A small image classifier, trained from scratch.
Model: 24-pixel images, arch mlp_mixer, width 320.
Training: batches of 384, held-out accuracy 100%.
Rows from block 4, named by matrix and row number. Rows with one number belong to one neuron. Each number is 50 + 12 x the weight over its row's rms, rounded and kept within 0 to 99. All counts start at 0. After the name is the row's rms in percent of the matrix's.
# gate: MLP gate (model.blocks.4.mlp.gate.weight, 640x320), inputs 214-319
# fc1: MLP up (model.blocks.4.mlp.fc1.weight, 640x320), inputs 214-319
# fc2: MLP down (model.blocks.4.mlp.fc2.weight, 320x640, transposed), outputs 214-319
gate.153 042:46 60 40 43 42 43 59 45 52 52 54 57 31 47 64 57 74 58 54 59 38 66 71 50 50 45 59 55 75 28 42 66 39 50 30 39 63 40 42 70 59 48 44 31 55 37 41 55 53 41 32 56 58 34 63 58 41 47 38 57 42 59 47 41 51 73 72 47 48 59 54 51 41 76 60 35 31 31 60 51 70 45 40 40 43 57 48 46 17 32 44 61 49 48 43 69 57 36 42 57 60 46 45 64 36 50
gate.154 127:63 33 59 50 53 39 38 72 43 50 45 43 48 76 36 52 51 61 59 55 60 38 61 65 50 44 44 59 67 30 62 44 68 70 43 50 38 49 46 42 60 57 55 71 42 78 53 64 46 55 54 65 63 31 40 46 20 50 39 41 49 32 56 47 34 55 48 33 57 51 30 29 46 39 43 37 61 51 36 64 43 75 54 46 52 61 61 42 28 24 54 45 81 75 21 42 34 39 48 35 56 30 50 44 42 57
gate.155 059:64 41 47 53 60 32 55 51 63 57 44 59 54 38 64 49 39 40 42 46 37 63 30 52 58 56 62 56 40 54 63 32 56 62 41 53 42 75 68 48 49 63 77 43 53 52 29 41 63 38 47 57 50 46 47 42 54 41 54 50 46 51 63 55 42 65 32 58 61 49 52 46 31 76 57 41 42 33 52 64 49 71 45 58 72 50 38 67 51 43 54 65 45 40 43 62 30 19 64 50 50 44 30 46 31 53
gate.156 117:44 43 35 47 51 57 54 61 56 49 71 35 74 59 52 50 39 58 60 46 34 51 39 37 37 36 50 47 37 58 48 40 54 45 46 60 54 46 68 54 61 61 44 47 51 39 76 35 29 64 52 46 52 36 52 65 32 48 42 52 49 57 48 40 37 68 59 57 44 60 53 56 68 69 56 63 52 51 54 71 47 48 45 43 51 57 58 50 26 41 33 35 52 37 33 73 51 59 66 65 57 38 56 68 43 54
gate.157 119:54 35 38 62 59 50 62 45 42 56 39 69 42 27 48 57 42 58 63 51 51 48 56 49 61 57 43 48 51 50 50 50 48 50 54 58 51 62 56 37 42 52 57 35 48 45 55 53 51 38 58 44 33 46 68 54 34 37 66 38 52 54 41 65 34 57 34 48 76 51 49 47 48 50 59 43 46 36 45 70 75 62 61 53 44 47 62 34 57 42 13 76 53 27 59 56 50 44 68 56 58 53 75 40 57 51
gate.158 084:48 49 43 42 28 54 61 62 40 47 59 54 35 48 87 52 35 41 39 36 49 58 54 34 48 27 43 54 53 55 46 48 58 68 36 78 48 44 63 59 51 63 41 51 47 36 48 44 56 60 36 45 33 56 74 20 68 57 42 57 60 41 59 61 71 62 37 31 15 49 52 44 54 36 36 43 46 69 25 49 61 60 52 67 32 59 71 54 20 58 63 38 47 43 44 45 34 64 41 31 66 51 29 56 59 45
gate.159 097:50 50 45 38 54 32 57 51 50 39 54 71 59 55 45 55 55 49 61 39 50 75 62 49 62 52 55 57 63 49 82 59 51 32 82 46 65 49 43 77 53 52 48 42 62 50 62 48 46 40 51 42 73 59 50 64 42 56 55 45 56 34 66 58 51 44 52 25 54 47 18 49 50 55 40 47 64 54 44 78 59 51 29 49 33 56 61 51 55 38 43 35 34 61 54 50 37 65 53 53 59 52 69 34 67 33
gate.160 117:31 41 44 58 41 57 43 30 62 48 54 37 59 54 61 59 37 58 54 34 46 66 05 42 58 46 47 40 36 40 39 41 47 54 55 63 59 58 54 60 55 46 54 38 43 64 68 41 58 69 69 35 42 31 41 55 32 61 42 49 49 41 55 54 38 49 50 38 63 52 59 45 56 50 57 34 57 66 58 67 56 28 67 25 49 57 68 27 42 58 36 28 55 54 37 50 52 54 39 50 52 36 40 56 51 56
gate.161 102:45 28 37 51 48 46 44 47 37 58 43 36 60 57 41 56 44 70 65 34 62 75 38 43 49 58 63 53 44 43 50 54 63 31 60 52 55 37 52 39 43 48 47 64 43 52 20 28 48 46 40 71 47 25 60 35 44 73 47 67 58 34 29 44 49 48 58 43 54 58 49 41 52 52 41 47 53 56 60 45 59 44 47 43 35 63 57 67 52 42 39 55 49 70 74 62 56 55 60 39 55 39 48 45 68 45
gate.162 108:47 66 61 40 52 55 44 50 74 17 39 32 52 52 37 48 25 50 54 54 44 48 38 60 50 60 54 52 73 53 78 37 42 42 59 35 30 68 35 51 32 41 59 42 61 68 71 69 50 64 53 42 51 63 46 42 50 63 51 59 59 34 50 43 19 61 24 51 47 66 32 63 51 21 49 53 51 54 43 51 65 36 36 28 51 73 58 61 66 58 47 65 67 53 48 47 51 53 40 31 49 66 27 48 52 42
fc1.153 058:50 74 53 42 54 45 52 48 58 55 55 36 54 54 36 28 59 48 50 52 73 56 70 64 24 41 39 45 57 58 49 36 53 39 44 49 56 64 68 42 66 38 45 36 59 46 43 52 34 57 61 61 41 62 55 56 61 39 34 54 60 45 56 67 33 40 40 36 44 52 63 53 55 34 42 34 40 51 41 50 59 50 66 40 55 50 43 47 40 67 54 50 48 60 28 56 28 70 75 64 52 70 66 53 42 61
fc1.154 121:59 51 49 47 59 46 54 46 41 63 62 51 60 50 33 43 48 53 68 55 60 51 36 32 68 70 40 60 67 51 67 59 63 50 52 45 49 60 64 50 59 81 28 53 37 54 29 43 71 37 47 48 62 44 31 59 36 60 42 43 68 42 55 55 55 55 44 61 60 44 53 36 53 46 45 50 43 51 26 47 54 62 55 63 28 38 62 67 46 55 42 50 50 66 41 40 45 46 34 55 40 40 37 35 44 55
fc1.155 064:62 41 51 43 40 57 47 46 62 73 57 62 42 52 66 54 28 52 45 58 35 37 26 30 47 39 50 32 50 58 64 62 46 44 50 36 44 52 64 37 41 60 55 39 37 48 38 48 49 38 43 38 57 60 49 39 32 33 62 61 62 54 62 52 59 33 37 42 58 61 32 43 41 63 56 36 51 41 59 65 85 76 51 48 60 42 45 52 52 25 26 47 54 46 69 40 23 45 87 49 48 58 45 64 39 34
fc1.156 112:53 58 60 42 63 31 39 64 45 53 50 41 38 53 57 41 52 47 42 51 57 69 43 66 40 60 58 66 48 42 48 48 53 48 32 48 27 64 46 62 54 57 39 66 45 43 43 59 50 50 44 26 27 52 43 32 33 55 62 30 61 40 95 60 62 48 28 60 63 41 51 56 36 41 24 47 44 25 36 31 49 44 37 70 44 44 37 46 69 37 41 43 46 71 17 46 58 56 37 31 51 23 44 47 65 57
fc1.157 116:61 46 64 60 32 25 47 29 57 35 34 38 46 34 48 51 56 28 49 65 29 46 48 48 46 38 50 55 60 47 46 56 57 40 50 63 40 43 53 34 51 57 28 47 42 54 57 48 65 52 58 62 46 40 49 22 58 25 45 25 66 56 52 57 53 41 41 38 66 21 58 65 60 64 38 45 77 53 48 26 50 43 52 65 59 32 50 46 32 56 48 46 57 37 34 46 67 35 38 70 51 56 44 70 67 54
fc1.158 093:53 50 33 35 77 48 48 39 37 34 63 49 34 39 29 71 69 52 40 37 49 52 41 63 61 26 45 71 55 63 58 43 61 36 65 43 44 49 32 53 68 47 48 48 52 60 32 21 35 68 43 46 71 44 45 45 53 55 52 68 40 67 46 43 59 53 44 52 56 61 47 55 42 59 46 52 59 49 60 38 46 54 43 39 69 36 30 41 35 70 36 44 60 52 51 60 50 56 49 46 54 65 67 44 57 48
fc1.159 101:64 42 67 48 64 34 62 61 28 55 27 50 62 45 35 59 34 60 45 25 50 48 51 45 38 41 77 57 28 49 74 89 57 22 71 70 58 46 40 58 47 69 36 61 36 57 59 54 70 48 39 41 50 32 56 76 51 33 42 64 52 33 59 72 45 62 57 43 56 70 49 52 46 47 61 60 59 56 62 66 47 38 45 32 52 45 43 65 47 55 53 63 60 68 44 58 46 27 65 59 50 43 55 62 60 47
fc1.160 123:62 42 41 62 53 28 62 42 53 57 42 47 45 54 78 26 48 27 61 38 52 44 39 48 67 33 49 64 47 36 34 39 51 51 50 42 45 45 41 41 45 59 77 66 70 41 39 58 33 69 67 57 69 37 50 66 61 63 50 26 52 50 77 60 57 47 60 43 59 50 44 64 51 56 49 31 51 66 59 66 41 56 55 37 37 39 53 44 47 48 54 53 45 51 30 32 62 34 42 52 48 20 60 69 40 69
fc1.161 106:43 56 32 47 42 59 65 52 50 53 27 34 38 61 60 57 31 55 53 37 40 48 34 46 38 61 43 39 51 69 57 44 78 57 59 49 43 58 58 32 38 51 34 60 49 51 42 57 46 54 72 57 47 43 73 50 52 66 69 50 64 38 49 40 28 36 34 53 69 58 47 22 46 57 33 35 63 53 52 38 49 53 48 64 59 45 51 62 52 46 52 40 26 47 48 33 60 59 59 60 56 38 61 58 57 50
fc1.162 105:65 57 60 65 24 33 44 55 68 34 61 40 41 58 56 31 64 62 49 41 66 47 46 76 61 66 50 57 65 51 61 39 52 27 42 58 39 34 58 59 27 53 45 53 42 49 63 52 41 57 67 46 60 45 63 23 50 69 48 54 49 36 53 47 60 41 68 61 72 69 32 54 53 57 60 40 41 43 44 68 61 64 64 66 50 57 45 68 57 54 65 61 47 53 40 56 49 48 33 29 43 61 44 49 44 49
fc2.153 056:58 55 44 41 51 45 63 44 57 29 66 38 59 62 54 35 71 65 42 32 61 56 68 63 48 43 49 52 67 56 43 50 67 41 42 62 40 57 50 51 57 40 44 52 50 61 60 41 46 56 67 48 40 57 47 72 63 66 75 57 52 63 49 53 36 62 39 54 46 43 52 52 57 57 40 51 41 44 62 56 47 50 61 45 36 46 46 59 52 46 56 35 61 53 04 54 45 67 51 88 63 59 53 39 41 82
fc2.154 113:44 77 43 34 47 49 72 37 40 48 65 43 40 38 54 23 57 48 36 54 51 62 68 42 56 53 56 85 28 33 49 49 60 42 54 40 44 62 57 61 54 24 41 55 51 29 49 53 37 76 61 33 42 51 43 53 52 47 54 48 57 51 49 26 69 81 50 47 65 38 60 42 28 46 39 54 43 25 63 48 33 49 71 60 44 51 38 60 56 55 63 60 44 60 24 49 61 51 39 61 61 67 43 54 43 44
fc2.155 069:59 26 58 37 43 39 60 45 71 47 62 57 42 58 60 41 46 76 35 46 47 60 56 40 44 56 44 30 59 48 54 49 48 49 22 29 46 37 66 50 47 29 47 70 41 55 62 54 47 50 57 53 43 58 68 41 45 44 45 56 47 52 59 49 54 33 50 54 47 45 32 45 51 54 53 52 76 49 44 41 66 52 63 43 41 52 49 45 48 49 49 55 47 59 72 49 41 44 50 21 35 40 49 54 58 61
fc2.156 112:29 61 44 56 60 26 76 31 40 52 30 68 43 43 62 67 44 50 59 45 68 45 46 54 57 57 52 42 34 74 39 57 33 61 60 58 48 53 34 34 55 36 63 33 41 41 58 24 76 55 56 51 54 58 56 27 34 38 46 59 60 53 55 57 41 48 48 45 46 65 28 53 52 50 46 46 46 37 47 54 37 41 29 42 67 49 58 52 61 38 48 37 43 56 69 50 45 49 49 47 51 46 41 57 66 45
fc2.157 119:38 45 39 38 58 23 45 60 57 52 65 55 76 65 48 64 64 74 49 37 65 37 60 59 31 49 20 57 38 66 57 41 37 47 51 73 49 42 56 43 59 63 56 46 36 48 49 53 45 53 39 34 09 56 63 54 51 70 55 59 33 42 47 57 42 32 38 55 55 55 66 44 52 57 41 44 43 49 55 43 55 54 47 56 57 36 48 54 35 56 61 47 39 51 64 53 28 49 42 53 55 55 42 61 42 43
fc2.158 090:53 46 51 58 79 36 51 28 57 59 49 57 53 40 36 56 62 41 41 39 61 32 63 61 40 45 39 60 53 41 55 58 65 57 54 48 21 45 70 63 62 38 51 48 54 46 47 57 54 52 43 36 39 45 57 59 52 45 55 32 32 50 43 44 36 46 30 61 27 55 52 49 44 45 42 48 25 64 75 61 55 61 63 36 54 50 41 45 38 69 65 33 52 52 19 45 42 35 38 44 63 65 53 57 49 51
fc2.159 098:57 46 55 64 39 37 53 64 37 38 35 42 33 35 40 35 46 50 53 58 61 27 53 65 50 51 39 36 49 50 72 50 37 48 69 41 55 45 44 32 61 53 51 60 33 40 84 50 53 65 36 70 50 48 51 52 42 38 54 46 61 48 58 42 57 62 40 46 29 56 72 45 70 51 73 55 64 50 58 41 72 40 44 60 52 54 62 34 74 32 59 36 60 53 51 46 45 49 49 59 49 51 70 78 53 26
fc2.160 126:44 32 51 68 47 56 68 41 74 34 39 50 42 63 45 45 49 55 37 50 46 43 52 55 49 52 50 63 49 44 71 60 33 67 77 25 34 61 43 49 68 46 49 69 41 30 32 62 56 43 74 28 57 38 49 62 46 50 87 72 57 44 52 36 45 62 43 43 36 44 52 61 54 45 46 46 29 45 41 64 46 45 65 45 63 49 48 37 72 63 58 60 78 44 71 39 42 48 53 44 66 68 40 53 54 59
fc2.161 106:59 60 57 43 64 50 52 41 56 46 53 29 39 34 60 55 31 70 45 33 50 28 24 49 51 33 70 55 47 62 45 57 66 48 62 41 40 45 48 62 66 64 55 40 70 69 54 65 57 41 48 44 64 30 52 59 59 46 42 50 51 56 49 56 38 58 51 31 49 59 42 42 59 55 50 54 42 70 45 42 27 39 57 48 51 64 53 71 43 40 54 73 43 70 75 60 55 48 31 46 50 35 39 50 55 74
fc2.162 106:65 37 73 35 46 38 61 45 35 29 69 56 57 50 54 48 60 54 38 53 54 48 42 48 55 54 47 54 33 54 34 51 52 63 46 45 41 46 51 31 56 38 42 53 41 47 44 42 67 44 54 74 48 52 40 50 73 42 38 38 25 57 52 43 65 76 67 45 62 39 62 31 75 47 49 37 55 70 69 62 74 44 66 44 56 40 45 59 53 58 60 38 41 30 38 39 42 53 51 64 57 48 54 23 50 51